From a checkpoint of a small contrastive image-text model: encoder arch shufflenet_v2, soap at rate 0.0027.
Rows from block 5 of the image encoder of a small contrastive image-text model, named by matrix and row number. Rows with one number belong to one channel. Each number is 128 + 32 x the weight over its row's rms, rounded and kept within 0 to 255. All counts start at 0. Numbers have three digits each.
After each channel's rows are labels from the 100 images, of 14976, where the channel reaches its highest value: "strongest on" is what is common among them. Only what is clearly more common there than usual is listed. The data: made-up ball-and-stick molecule models. In brackets: how many of the 100.
# p10: first pointwise conv (encoder.blocks.5.p1.0.weight, 128x128x1x1), inputs 0-63
# p20: second pointwise conv (encoder.blocks.5.p2.0.weight, 128x128x1x1, transposed), outputs 0-63

p10.71:159138138245151125147123099133152127121081154168160118165139120093085111142173197155149160066133099107128100123124127134158130103148079055100216145192133127132156159130126180056138108145181083
p20.71:081092169174119136102156105109109127143160102102152155151136114137140133123133114155139122146120121164133110169117095156103141153136158076135129152127106130166068104144150107135155179178149052
strongest on: small balls on sticks (64)

p10.125:134189143127146057127148111175107094146077137117142131134130156176109109073113107141126098126141149113139142117102137094071110168183123247171149130058069074182157156171138144132093139141168117
p20.125:147142162150130158139163118090075112147121136127130089075110217139135175100147094086062143144115103134110131179110173168152120127174122115172093125052114122132125118086120139099123121056135116
strongest on: dark backdrop (78); balls: eleven (27)

p10.81:137166138067150104128175111154118180119173138126108109133160119082135184097121103104134136112155132118070108123085112085120133170119132151102108080105108108146125094160175128063103064147079149
p20.81:156116194089161126143112149131118119113146070145114126163095150067119128116137151159161107115153168155117125189118099138165187066109073098103131136158126094101109119130105107147128143090109114
strongest on: balls: eleven (35); balls: twelve (30)

p10.94:081111120127101205138161078143141133145131123105099151136110143135133166148173120129154151126176106104120057098077097122090113141100160097124170104133132133130103077133179083107084089100118137
p20.94:111101196136168150141122064150097119181094162113167119092131188110156112090150146104165151147167130151064160129094105103091126107118066140135146154094108068142161102147169169131113124128118185
strongest on: balls and sticks (60); balls: eleven (28)

p10.14:154222121144132132157089134167139149128169165085104162147164079097065124177053057144113179112136194163096143149153129115165159143159161159097073125107163140224122104120122115097141108140134065
p20.14:109142115180074138172111162132108072088150104159118147117150063182155145196142136086158121148135163117099109120152143116131165105137095141084107168112148148127126127109132158111175114130130106
strongest on: balls: ten (25)

p10.107:117111091088152155180135123147151188158194138111128125102123119092116167139173147156123156145105107129160101139164131148142112171144131108131176131064116055135100134092134116105121155078181144
p20.107:073091107146091066089124125124149079127116079158115136152111098141107138171097085126121114120138123123101139144111097109121149088135141081094112159129161112119151074148130129127139149082136127
strongest on: space-filling (93); yellow ball (87)

p10.18:144164093099151124102166112143107131157174115147116061189123116110101164111213138142109150145164143087107086098100192092161155129095167126085134137060136032097139142096145065115154120139072122
p20.18:098115169169110150151165144148087096099088097126144064147160181164137120135083169158116187122085158116146067157117135126145149131074119085127095146171102107111149116139083184107101167190127107
strongest on: space-filling (96)

p10.70:146142108124129113149194150144123170120171146193126125085090118083080155086170120113111164071123090166078148111108093133100122108112151124093095114114119024111142118104196083132112115161095132
p20.70:125065094151157105143074107134131135095120113140144144089165127101146084105106117154136141138087096180147157108131135104142118147082132123111106107160108187098125129123185123125148152147158151
strongest on: branched (92)

p10.58:099045136125149163091170105131127136103077103124151160094137173118084075076082162113087095130136113186090109142135112179086107141167124180105151115161104130156092175133115129113106093079128123
p20.58:140113101116151111156155115137164159087137109096133071134123080130198165142161139086123127131113160125204093246090154120108154136124116141095120090125106162115138133165126110094072109134162079
strongest on: space-filling (99); purple ball (94)

p10.106:168155130158167124125214080114131162146162142128159202066172170145135113115175128070098158073150141176064152129114103131079093162151185099127103102119073072110124126150126148128105127075127152
p20.106:107178138145153121070098115123098145124004128122105101116162143153077140120114092096143155120092122140101175094145138152103102174132115099114115110108157184108119136120118114159130089144089141
strongest on: orange ball (96); space-filling (90)

p10.93:058116121153112129102209151114110143120108136117110170183163136137115115144228082039140093147126158145116095134144164163135129174126158124069125094185167154161098149121176079080170154153098098
p20.93:131082172144153096176107150135129127124143120137145110136127115126089135099085052152142130133093141148152180166078117160165151158085133089154098129145119111114123184058153140112118147125157109
strongest on: space-filling (100); balls: three (33); balls: four (26)

p10.12:112139125169145095066127118105090118131173107139109153090100107135120154085140087123109115114141133093112079065098089160164121168151145095152134128118115134107078207127101131116070115103155119
p20.12:195166123116148153121161136124113118083135149164162094152112157116182115080131164177118122105128145172083109117134119143120163191129170092117158123134142093117127177101180120189096162130150141
strongest on: small balls on sticks (64); balls: twelve (31)

p10.41:139138156173123110107161123143131181167165161164094133128106095129111057083065197128076124086149156136122171074103117233118102157116095068138119087126135067107110166146138177118131097166104138
p20.41:172144154155204126155091148119143125139157113146142191097164159115122158168138155093112122120113130132135117173122102128156109074077109106127147086083124149112095132159132065145083106145088142
strongest on: space-filling (99)

p10.47:121142107077095144156129204107111131097052050111156148113087097123136125155141170139088107110134153130120125120145095164072140189085062159118123126085124086152128126136121165124145144116162121
p20.47:095162115093096173177168131155105066106103176152163146118102147142175133089149156153134119162111134163137135068096116142146144168121097104148092087076255147091133068129159148124175151098099087
strongest on: yellow ball (100); balls: twelve (27); balls: eleven (26)

p10.80:090170125165132158101060189167135114120179164131109121110095097156177132145158147146176175164149117167133180113104115182126103145098109146088102118105100109153127157122193047118074137161095166
p20.80:146122109150122125127116123120109091159129149125168119124144138107151180169121100147140099075127150143075077121126104144079113162162172125111204172130076097139083091151162125078160150077120117
strongest on: space-filling (69); balls: twelve (31); balls: eleven (26)

p10.34:122187099124113116137163113110176120142109151025087183151200113129185122171137188107194072166150164110155136128111115099146105159185073101114098167140078141108162122174136167195084103124114127
p20.34:107132101174169106122128103138116131117165174157086091144134114156089157132120110137130086084124143140089099111069134127090118147143106097133146123154099188093050117164078151123142095114107154
strongest on: balls: twelve (33)

p10.112:110129115157132157133109125110150088083160103153117102122142142111093146086098152162160076107111175167151172144092200180148129179105109094151120131194142122139152127129103080139082102157167109
p20.112:134101076157191175181113097137146119147186131163099134117124143140113089136149124141158129130172160194056115110160075105155099179131100117169140082079054154144089108176135127159104081121128087
strongest on: yellow ball (96); space-filling (66)

p10.36:140117107195069099114088174103132135103137143181117164066126134181106113100063145154137121141159105130074173145169112156048099176071093098206187116125088113166091166136121119109110121115099084
p20.36:124111114119129132107102129122131062131120161099103107135104149182073129068076154129150134141123111106139091165163131154124096118172177053071079147141136139123094130137128148148113183141124098
strongest on: space-filling (99); green ball (69); balls: four (30)

p10.86:143130196095108160122078083067129126104114133155128153100105153153084145106109110082100095158105069165209168134207127138130150073112155179108089140128156081178082112165114152179128174083112066
p20.86:118146156096164071108126134110090128071075103113106059147166080097105117152080133115110067085141135092138080165142111122171143092113136121097115137060112091069155105100108105170059141056089156
strongest on: balls: eleven (28)

p10.72:098175122080175126124194128141149157123161073114160122117082140171142087129082113131103113080151145108121130093140146072070116152106170115216166178151137081131141161171135093103150084143156117
p20.72:169138104181114112112126145139100093040139138137116108145187057148122113130141102114164123136049161175133133146108185154102131121148106043117142154143133144165116101151128154148157132108183065
strongest on: orange ball (83); space-filling (77)

p10.95:117127134112118101165106069150191047100122096086126082112087121107175134087086080143125183109198126090129188167142087107139140111163118193079060151095185199133077080139145138120139111120071192
p20.95:084063109159149128125102241092110108129127099107108105134133157120112115138121154185101126072116142127161088133088136180093149049140150149123138133116119131090089181130118103134168172187154130
strongest on: small balls on sticks (65); balls: twelve (49); balls: eleven (27)

p10.109:116142114112186157221117128093143076134117154119142109147146125194183143118134088094142155152082127107112123106145199188111128158139131100136122091130137184142105120159119070144118159149119063
p20.109:147212084096134070136194115099149151122104125094130112153120171167130137129143145093063144104103054084075109118104118135129109090132168108130155136101140133114105151141115125096159165143182101
strongest on: small balls on sticks (60); balls: eleven (28); balls: twelve (27)

p10.78:197118163196091080197112102092131158156115112149123107100107095070145120119182105154088212089102151091094204157075171116122128127136101061136079077127117161101152058132123143177111104129139109
p20.78:119124136129110178117089119152127111095180174166081094102127159105097115168135111209126168180099114095099107086111157110102106167108073096119163165072135048104080095070157128130137113147138088
strongest on: balls: twelve (33)

p10.57:129101135087138135126166143112206096143115130138149151136073177109132132149034135134132144113099149140140118104102131152156133109211109114085209147077143144110098102121163079103144113206119094
p20.57:133196146102148120146129095103081152137126147108145101127110153139106137104223133129093122128133142130188145179082091105073128159155153128165147105126127137121086135096138143110138084050105119
strongest on: small balls on sticks (92)

p10.23:083083079113109141112196107135140140102126137097094144125146168133128105163202111120182143119126112178122146219077120149112104174088168152153174119140158136144099180131092118125153154130180139
p20.23:105107100108108143164118125191130177129199153087064158150176104091143129141156104109147075143156155127184147105201159145109132084122179112165091215111197131127125127129198149113152086120126093
strongest on: dark backdrop (79); balls: four (29)

p10.96:193106105113126117150102123133172163097136108205138153121090189204078161119116144156155088156121187091123130101177084149144117152114143173050048127094111116177123165137080140138117131104205134
p20.96:163097109143144141161149104164112152134161143119120087087116059123120127122119215179132180141183146133137084158139124092160146074097165154082128072121131181153122149159129133122146091120123161
strongest on: space-filling (73)

p10.53:101125151122148093131148110112084144123179077131130137108162104114095099137158132133093085110108133154147179119163071139118172111112211145124100192182127127104137085159116069131117174129095115
p20.53:143132121101125140172132164092146091132000135183143165075172117169106158147146136148141074123144100155082120101142133129149147106149131114133137113151139129155126118181103165106117128134083207
strongest on: orange ball (100); balls: twelve (37)

p10.68:105102127052094173102113180078210089127071112131121120137170111081133127153096078130088119137124150125134134138132097088162149075255168108079161071077155140145136139109157106153140152128096098
p20.68:138155183131171079132122104140139158148128113104155109114116116118148095119163094139125105084055129111133118106105123095154118069112110106150130165193126150151101144129087089133161095133089120
strongest on: small balls on sticks (63)

p10.117:133109135201138072163150131131145229163131143131095097150035128112174069128083230138123091100150120181159173139138147174065134126138120138113102164093103171168093125154123122118114114131142093
p20.117:123110136091161142121124099107082127136104067105075150133150072171153105137177117129110134161098086104130102113084095145118096067187138190113146128142148158129136086129114126133130180081142114
strongest on: branched (86)

p10.25:089134127195150105067130144075073186127171114125128155127082128082104140101083110158111160127091124090134148150132160142109097111110125101136126178084117099115082133110170158087143125161109092
p20.25:136083123139172089207127124130176190088149097117129056118112149144124132159112164138107115139115097162205143109103139131142124131091117107159107149132255105102086122128139107132101133135132127
strongest on: yellow ball (89); balls: twelve (36); balls: eleven (31)

p10.110:102121154076113141187116096096124068128080074143223182103158093105106173085132143074091101126110105058172095126089135103163178101148112096097051149156077117149129123118175131105173176120154133
p20.110:140107101160143123063160101095173111127109160107105194063158103181139082120167174088143134159150156138110105147144093088145073126133109146133119089150167114078079117125056135154160148127150181
strongest on: space-filling (95)

p10.63:152147086115101139084137101086185112111150100134164128114172168157126151088145115104108127110147111101127084172154161095209173177198159182137158129176114179125163148112103102164130092161192095
p20.63:121133109111127131103183140157112204150093127124104114139155091210103131136078145169140110136151115146138171128126119125109115097128198160081118128230146115116076150140183133122150104133102131
strongest on: small balls on sticks (60)

p10.114:152098105120130165078085193094108116152239136140100136078106147099056159106167138088160052116110110105137124170166116113093118077196147127141102170091171191084134102109098149216123148115140138
p20.114:196108124112193174100074117128150176130095098134166136131085111138153083114146092184117105146109095097136148151161147149128129144138149126130108173062099114057120163115093144110119135173132129
strongest on: small balls on sticks (96); branched (86)

p10.9:110161099125096096118181115092136187122146095129134112097152115146138117140085148152124126085143158157144140150129075109075131143116065107115125145041166125177101098109122147177137108124140154
p20.9:152186138163136091087139161124148111158139113124096146110115108156129138134111114131134131157098114137018141154120127135162175109163133171142157126143000136138150112115116132131128150147125090
strongest on: yellow ball (100)

p10.29:143118145123088110200114124155075093101128154145097103096092075114142168146106140086150159101184113131137132089108129113104128156107092157089119156148156217140160079097166127127091139164129164
p20.29:142140174123090111150135111157137102199197134133069076163127097130110162110068137141130138145106119046124120165099148130111172050115088150082071135104062165159152120129140134197103124144104142
strongest on: dark backdrop (88)

p10.1:126090169203126118091074161146133116171091150103146124094107115176115082112078156144156091123108100174084078106081125241148154117146136109138108103182115116106109170157134136170090097194171132
p20.1:109135082160115174191147119112137082123135127130124124130140085111209086213128120090123094159146170066112144160118164127072071107117111122152136083163113139136137093131093157207088137130133135
strongest on: small balls on sticks (67)

p10.7:147067082151106142161040133083141168121199139144124123149110155058080149138126236160179076149105137107139120197076160113153116105102116126187134114130075133095087126106148120147135150174145137
p20.7:049107136161134105103148160119118090136138122093138100139139062158116070101132124090155099140086147129118081052120134157095151116154154100116155126123100117053125130100157186130141133169142093
strongest on: small balls on sticks (87); balls: six (26)

p10.13:080151118112200175119162108087141103093102165101134127145153096102133100221136121141076175182134123139151143089116161127049160111139109145113173088159162124099129088057145104100091100140158127
p20.13:184124035095142111121121174134163139127089115077127091125133139113150117119113149120128168101112105172133255135125146063116165098114155069109178181132121134143110170151134108138121157096123125
strongest on: space-filling (90); yellow ball (69); balls: eleven (26)

p10.5:141187084102102112136139124103165123159121118127101126125109169083125187096116079122169157149119128119132112153093133127143120106135125116193084082055196126099171110150135169123124157142191147
p20.5:068090137147095118144137128131106175087120092053102075145126097148105114094128178159121156162108162153117107108142119114171088130135121111106177112071131130092172136190137108141127081124112118
strongest on: small balls on sticks (74)

p10.42:120163116149087120128098071195093080141105129136113167183149093104134096122098150112165192125136139078094099130138100129137105200214106125139187087136111082156123071079119120107139112129133097
p20.42:083085062153090117146077162133081108112081128126110165081091104137065113136114144171145053150136163159123175136148173091150103124121161108160147095160099136112108108112127111131137136190090075
strongest on: balls: eleven (29)

p10.2:135155134058103117155071120123164164102129113135126161121080168143130137115177132129171180076148147133173199106128168111161148055136147121104127141194129142114160095094161093224140141141123112
p20.2:137124124141132141075165132147139004208153163147119101114081118135131154128142065110122177135093093119164093100089114078103105132185082187111138115122158097115132191148158105157153105128131147
strongest on: branched (86); small balls on sticks (80); balls: twelve (32)

p10.56:101140160144158132081100094104116117155103129122162157049134109070173127141098162115117126145210123179121127101126142111125123146105227132150151099101102094104137047094111157138128090121108126
p20.56:129140171141129075189117148140150119032100183146164158165145146135150082136198137158139046180112117132158105116164113121148047076142167137100111095100124058165177127132120149135130132164084089
strongest on: orange ball (100); small balls on sticks (77)

p10.77:107095106146106121179136112140078143154094123104118067191153132070154156111076146144198119088114132107152162169100146107111112093050128108101166146143120088160133137167143098058185091125104163
p20.77:101102054134125194160103126166103124145114099143204123128138139081123144143109140091185116159147100180116130157142121134073098148151109113162132184100164118072208112094159167133160154180155118
strongest on: small balls on sticks (80)

p10.64:091120130181189051104095155115068092105132152090145115141086108153168143138129154178073117174116103133149131114142090214138127169203153087135132093101170105106105120194115190112041160105100109
p20.64:123096133178142116146132141133131118116166091097126097154133100134119145167157100124120136100097066147133104135144142127149102164162138151168131178136132133143125067109150135086132096124195127
strongest on: space-filling (66)

p10.118:135191129142138083189091119145131116149158158097127106141120121139094160108156135157094066166116106137159164136185081129125098073129175117144157072115114113182071117145108143127168191168172091
p20.118:162149088141136170132156145120120100137151192151139169109089107086110105088108128129086135146157154148152126108168141137184136142102146162132195176105095139101119059124104162143084149090141156
strongest on: balls: eleven (27)